Weights of a small waveform VAE.
Data: trained on single notes of 20 synthesised instruments, 78125 training examples, 7.4 epochs.
Rows from block 3 of the encoder of a small waveform VAE, named by matrix and row number. Each number is 50 + 12 x the weight over its row's rms, rounded and kept within 0 to 99. All counts start at 0.
After each channel's rows are labels from the 100 clips, of 14976, where the channel reaches its highest value: "top examples" is what is common among them. Only what is clearly more common there than usual is listed. The data: single notes of 20 synthesised instruments. In brackets: how many of the 100.
# conv: width-5 conv (encoder.blocks.3.conv.weight, 96x96x5, each kernel summed), inputs 0-95

conv.27:49 55 41 51 48 44 57 42 69 58 49 80 52 50 48 38 51 53 38 61 38 46 74 46 39 56 54 40 89 44 44 57 44 35 55 67 63 52 51 41 40 46 57 70 53 40 43 54 48 58 51 63 54 65 44 51 99 38 43 50 63 42 47 43 64 79 42 52 37 51 50 59 47 47 54 71 46 51 46 53 57 43 64 28 51 63 54 49 39 63 48 48 66 45 63 49
top examples: octave 2 (44); bass guitar-like (42); octave 1 (28)

conv.89:52 46 62 66 51 38 36 26 78 38 44 44 58 41 55 61 59 43 59 41 70 60 45 68 56 56 64 45 66 52 64 52 46 48 99 61 54 58 60 46 54 45 47 57 74 40 58 44 57 36 62 50 48 41 60 67 60 46 48 44 57 42 49 85 45 36 51 41 55 63 76 62 58 39 49 46 47 39 57 44 42 52 52 43 55 45 59 44 51 51 67 43 53 28 67 58
top examples: clipping (62); text has "clipped" (62)

conv.69:45 76 26 44 55 57 58 64 52 52 61 60 57 58 55 49 53 46 61 78 49 56 62 56 41 39 48 45 51 48 48 59 51 41 44 38 50 43 56 45 55 72 61 61 42 60 55 46 57 51 39 54 46 50 60 54 42 94 79 75 37 50 64 42 53 67 68 51 57 57 86 58 49 62 60 57 59 38 43 49 53 55 55 44 57 57 58 66 61 55 59 44 40 86 57 50
top examples: octave 6 (70); clipping (29); text has "clipped" (29)

conv.93:47 22 51 71 51 50 60 42 66 64 43 44 68 25 49 53 50 50 47 36 59 41 36 58 28 64 34 54 59 52 51 48 49 54 57 60 27 52 53 42 63 62 39 66 51 48 62 43 50 43 75 60 46 56 12 44 60 55 51 36 61 48 59 67 62 46 38 37 32 24 22 51 57 37 53 67 48 56 53 43 57 53 62 65 60 45 44 55 47 56 44 50 62 28 56 35
top examples: decaying tone (76); octave 2 (36); bass guitar-like (27)

conv.35:46 27 49 52 40 45 18 35 61 28 39 53 39 47 35 40 41 60 51 65 57 50 36 51 48 47 51 40 55 54 52 50 37 35 37 63 52 80 33 36 53 44 45 57 35 33 62 49 31 52 46 62 41 71 30 47 69 54 44 28 36 65 54 46 49 47 48 40 41 52 42 41 44 52 31 25 42 52 56 50 50 30 43 59 32 66 59 47 53 63 55 40 38 22 38 43
top examples: decaying tone (96)

conv.68:33 45 45 31 37 25 57 43 45 36 46 48 43 47 33 41 30 35 50 38 40 38 45 32 26 47 47 61 50 39 31 52 23 34 42 44 54 65 37 51 36 33 32 50 39 51 44 34 52 44 58 57 61 50 23 43 58 41 34 48 39 37 48 36 43 49 40 48 44 25 37 40 65 39 50 59 36 36 41 26 38 51 44 49 46 43 33 24 42 38 48 55 49 38 56 42
top examples: rumble (57)

conv.21:52 58 42 46 39 54 30 42 58 38 37 57 58 46 44 41 49 55 25 51 45 51 58 37 43 47 55 09 48 46 50 40 51 54 44 53 37 52 55 20 65 42 50 54 38 35 53 58 28 30 32 50 23 52 57 40 42 52 61 54 47 71 29 39 63 50 47 33 48 36 46 50 31 50 50 30 43 59 53 59 46 32 42 25 43 40 44 45 54 61 42 20 39 46 49 31
top examples: mains hum (37); clipping (26); text has "clipped" (26)

conv.0:52 37 52 63 48 43 49 49 71 58 49 45 70 63 48 65 52 54 58 65 42 48 57 46 30 79 53 40 57 49 46 52 51 36 37 76 47 62 53 60 76 29 51 48 41 51 51 55 38 40 43 59 38 68 35 53 65 43 48 44 62 66 55 42 84 57 46 38 45 26 61 65 53 72 47 49 47 41 50 52 52 44 54 56 37 45 41 51 52 82 58 27 62 54 55 22
top examples: mains hum (86)

conv.57:42 50 46 44 46 43 43 55 38 65 44 48 41 39 50 63 41 54 63 39 65 52 39 56 40 35 37 44 38 47 50 45 55 38 17 13 39 48 43 55 39 45 59 60 41 48 58 49 38 45 53 72 44 72 44 41 45 99 54 47 43 56 56 52 29 45 60 44 47 43 45 44 40 54 35 49 50 61 45 41 50 38 69 71 58 44 59 69 54 37 48 42 39 57 67 49
top examples: octave 6 (80)

conv.1:41 24 47 52 42 36 70 52 57 64 45 49 50 61 27 42 53 46 40 44 35 42 51 42 31 66 52 59 45 46 35 65 46 40 38 66 51 65 58 56 47 17 37 33 39 55 49 40 60 36 59 45 55 57 26 48 45 40 38 67 51 49 51 40 53 53 46 46 47 28 58 38 79 42 48 72 40 41 39 38 48 58 36 55 67 37 35 32 45 26 60 50 67 61 48 32
top examples: decaying tone (98); bass guitar-like (65); octave 1 (30)

conv.52:46 62 45 49 56 44 56 81 42 52 49 73 44 47 46 52 54 41 40 54 44 57 68 42 31 46 48 37 40 44 46 82 42 31 45 39 57 78 44 42 51 51 45 41 40 58 46 42 67 30 55 47 32 45 44 43 48 55 49 48 40 51 40 42 46 43 76 39 42 47 40 43 84 43 39 59 59 47 40 44 45 69 51 14 37 37 30 41 44 39 47 43 35 56 45 26
top examples: decaying tone (77); octave 2 (38)

conv.37:56 71 46 49 51 45 34 45 51 28 42 38 53 36 51 49 51 60 68 35 55 52 44 52 71 54 48 62 34 55 64 47 59 57 67 58 51 42 48 63 45 42 52 41 62 47 50 72 52 37 42 40 52 25 90 52 21 33 48 41 67 48 41 64 32 22 49 42 59 70 43 43 51 49 54 35 48 59 67 65 37 50 42 69 30 35 46 43 61 40 52 53 39 44 45 64
top examples: clipping (59); text has "clipped" (59)

conv.44:44 38 32 52 37 54 45 56 54 71 40 36 44 50 30 50 43 57 39 72 58 44 58 40 29 28 41 47 44 45 47 49 48 33 41 47 32 77 50 50 57 53 46 54 30 43 68 56 40 29 61 38 35 45 22 40 64 32 45 47 54 51 52 47 59 35 45 30 40 27 30 51 60 59 50 35 38 52 56 55 56 35 62 47 58 52 47 31 33 66 52 32 34 57 34 36
top examples: decaying tone (98); octave 2 (34); marimba-like (26)

conv.34:64 61 58 39 49 48 27 49 55 29 53 42 47 47 38 42 33 75 50 54 52 50 54 45 64 54 56 54 52 61 45 62 53 38 72 55 70 86 24 44 44 43 49 49 55 53 48 66 62 38 49 49 48 41 67 55 54 36 33 38 34 57 42 43 45 46 49 37 60 64 65 32 83 58 27 38 41 67 65 64 55 55 27 37 30 55 55 36 63 58 44 48 50 51 52 45
top examples: decaying tone (68); mains hum (50); clipping (43); text has "clipped" (43)

conv.6:63 25 63 63 48 52 48 40 45 69 48 43 36 46 45 42 51 55 62 48 46 58 46 42 45 44 35 51 89 52 42 54 57 44 38 53 42 52 66 54 40 67 48 47 49 56 58 63 44 45 48 96 48 99 59 43 41 62 63 46 42 65 44 48 50 38 60 47 54 49 41 46 53 41 33 46 57 52 38 50 56 44 46 60 45 57 50 56 57 62 53 44 48 46 53 57
top examples: octave 2 (50); sine tone (41)

conv.85:42 49 52 55 49 23 49 58 62 57 48 48 49 50 41 36 44 52 41 55 58 47 56 42 23 69 59 33 53 47 61 41 45 32 39 74 46 42 56 21 60 28 56 46 42 49 73 57 37 45 40 54 37 53 49 35 45 63 64 53 42 96 36 45 52 51 55 44 54 31 56 42 37 44 43 38 48 39 59 50 30 42 34 53 44 37 48 45 59 48 50 32 52 57 48 16
top examples: octave 2 (56); horn-like (34)

conv.20:50 76 57 45 63 41 55 57 36 23 64 47 52 56 57 61 38 44 58 54 76 64 30 60 46 56 54 61 47 46 61 58 54 32 54 49 54 53 39 52 47 47 57 57 58 57 70 48 62 59 61 63 63 59 47 52 45 87 66 53 34 60 56 62 39 46 66 59 60 50 73 61 57 71 58 65 61 52 52 37 43 60 46 60 35 64 69 56 62 44 61 60 49 76 77 46
top examples: octave 6 (63); clipping (43); text has "clipped" (43)

conv.7:48 43 45 48 86 52 53 46 58 42 74 40 52 51 47 56 41 43 21 53 49 77 40 51 35 53 49 36 47 53 50 58 41 57 53 40 57 28 58 12 54 54 54 50 55 56 46 44 72 77 25 42 52 46 42 48 53 46 42 50 49 36 51 52 50 45 62 66 40 27 58 51 44 46 47 39 84 49 44 51 46 66 44 35 60 71 63 51 39 57 50 66 48 32 43 51
top examples: clipping (33); text has "clipped" (33); square lead (27)

conv.18:55 34 45 52 48 46 55 57 37 68 50 60 63 60 41 45 54 66 25 79 54 46 66 50 47 87 50 31 52 63 58 45 68 49 47 89 47 44 44 20 55 39 61 47 52 34 66 60 35 49 45 53 41 63 49 51 53 38 49 48 56 81 47 50 61 64 38 59 59 36 46 59 36 56 52 54 45 63 60 66 51 38 38 28 43 49 48 59 51 47 49 40 51 50 47 36
top examples: octave 2 (59); horn-like (27); bass guitar-like (26)

conv.31:59 53 50 49 53 32 48 56 23 58 55 41 50 52 44 55 47 60 39 49 83 50 52 46 41 70 43 51 40 51 78 50 48 42 53 74 53 42 37 38 46 40 59 44 52 55 78 59 47 55 40 38 50 42 67 34 45 41 50 48 49 75 24 67 40 56 54 56 65 47 21 53 46 59 60 55 51 56 91 55 38 50 39 54 37 43 54 35 60 44 39 55 42 63 49 31
top examples: clipping (70); text has "clipped" (70); octave 3 (50); octave 2 (44)

conv.11:40 55 34 33 74 47 48 56 51 30 62 45 45 38 45 41 40 39 20 48 39 70 43 39 31 40 42 30 37 44 42 58 31 47 49 43 45 43 45 04 44 49 44 39 42 55 42 38 70 55 34 39 47 38 37 46 41 39 42 51 41 34 46 42 43 34 67 55 50 34 47 51 52 40 47 44 74 44 36 41 35 64 37 21 45 53 53 41 48 44 52 52 44 42 45 48
top examples: quiet level (84); octave 2 (42)

conv.13:53 42 58 55 47 40 24 33 39 58 44 35 44 53 47 54 53 46 67 41 64 57 45 42 55 46 43 53 54 41 52 61 55 51 40 60 68 73 48 54 41 33 52 60 43 78 60 49 43 48 33 66 56 52 50 32 57 66 57 41 71 62 45 50 45 32 61 50 42 39 56 35 58 52 36 00 47 52 51 43 57 58 65 81 61 42 57 57 58 48 68 59 64 61 57 55
top examples: octave 6 (40); marimba-like (26)

conv.17:44 49 26 42 38 41 54 51 58 46 50 44 24 38 43 28 41 38 51 52 48 33 51 48 42 34 47 63 54 45 49 67 41 42 48 52 55 73 47 54 32 45 35 49 44 65 52 34 62 35 51 42 58 56 50 51 42 37 43 51 59 47 46 49 41 37 42 40 27 36 63 21 88 52 38 42 39 48 48 46 49 61 53 59 33 26 22 35 35 33 40 59 69 57 66 46
top examples: square lead (25)

conv.82:39 64 42 39 43 42 44 59 47 29 39 46 48 48 67 60 39 51 47 50 55 54 44 76 40 42 51 40 52 50 47 40 47 48 36 37 39 45 53 46 47 53 61 69 63 43 55 59 41 45 49 55 44 51 42 68 46 99 52 30 24 55 99 57 40 48 58 40 56 41 47 54 37 60 43 45 42 55 40 45 41 37 51 44 41 52 60 79 55 45 53 43 37 40 68 49
top examples: octave 6 (88)

conv.92:66 52 42 60 49 77 64 59 44 37 45 57 86 51 62 70 56 49 64 54 54 51 51 35 60 56 41 62 53 49 48 37 55 42 51 48 44 19 43 72 71 42 50 52 46 44 63 46 45 50 59 54 52 57 57 42 46 36 47 47 55 52 36 44 74 59 50 62 42 73 59 76 30 67 73 76 50 57 56 54 80 41 60 58 46 49 56 37 42 58 50 54 58 64 45 60
top examples: decaying tone (97); octave 2 (55); bass guitar-like (46)

conv.45:37 54 53 36 41 42 57 59 41 36 41 41 50 56 70 56 45 48 49 58 44 51 42 72 44 48 55 46 50 45 45 48 51 46 38 36 44 52 49 51 40 63 54 66 51 51 46 68 45 47 50 53 51 45 46 70 48 99 59 36 36 51 99 50 36 48 56 41 59 42 52 55 47 50 43 50 42 41 38 42 40 47 51 53 48 49 52 84 66 31 60 49 46 66 63 49
top examples: octave 6 (90)

conv.64:39 36 44 39 42 29 68 53 48 37 46 49 68 50 34 62 37 43 60 41 44 44 51 39 23 69 52 65 43 42 40 56 42 23 41 60 52 59 53 69 54 11 40 35 35 56 58 40 56 40 66 44 53 59 29 41 53 41 44 44 47 50 42 40 57 56 47 48 47 29 48 60 70 58 59 78 42 32 45 37 49 56 31 61 45 38 35 22 49 40 51 52 58 51 46 38
top examples: octave 2 (55)

conv.25:35 37 59 38 38 33 32 47 52 48 37 46 35 46 51 43 42 53 53 46 51 45 58 83 49 49 55 36 46 55 58 36 41 57 33 45 31 34 60 47 32 35 52 52 72 32 45 56 37 39 43 48 37 40 47 70 35 65 46 37 42 39 69 64 31 45 46 31 51 43 27 46 34 47 42 40 42 46 45 53 37 39 44 43 51 43 50 68 50 22 57 31 22 30 54 44
top examples: octave 6 (55); clipping (36); text has "clipped" (36)

conv.87:43 39 55 50 87 37 62 49 57 48 84 48 54 56 44 48 38 49 37 54 53 74 42 52 42 54 55 47 54 50 49 45 42 46 47 44 60 22 51 26 51 57 59 52 46 56 49 51 68 90 23 52 64 50 47 55 61 58 41 56 55 36 51 50 56 53 55 76 51 42 59 53 23 52 44 46 81 49 45 50 47 62 43 43 52 72 72 49 57 59 60 64 53 42 48 53
top examples: decaying tone (86); thin (high-pass) (47); bass guitar-like (28)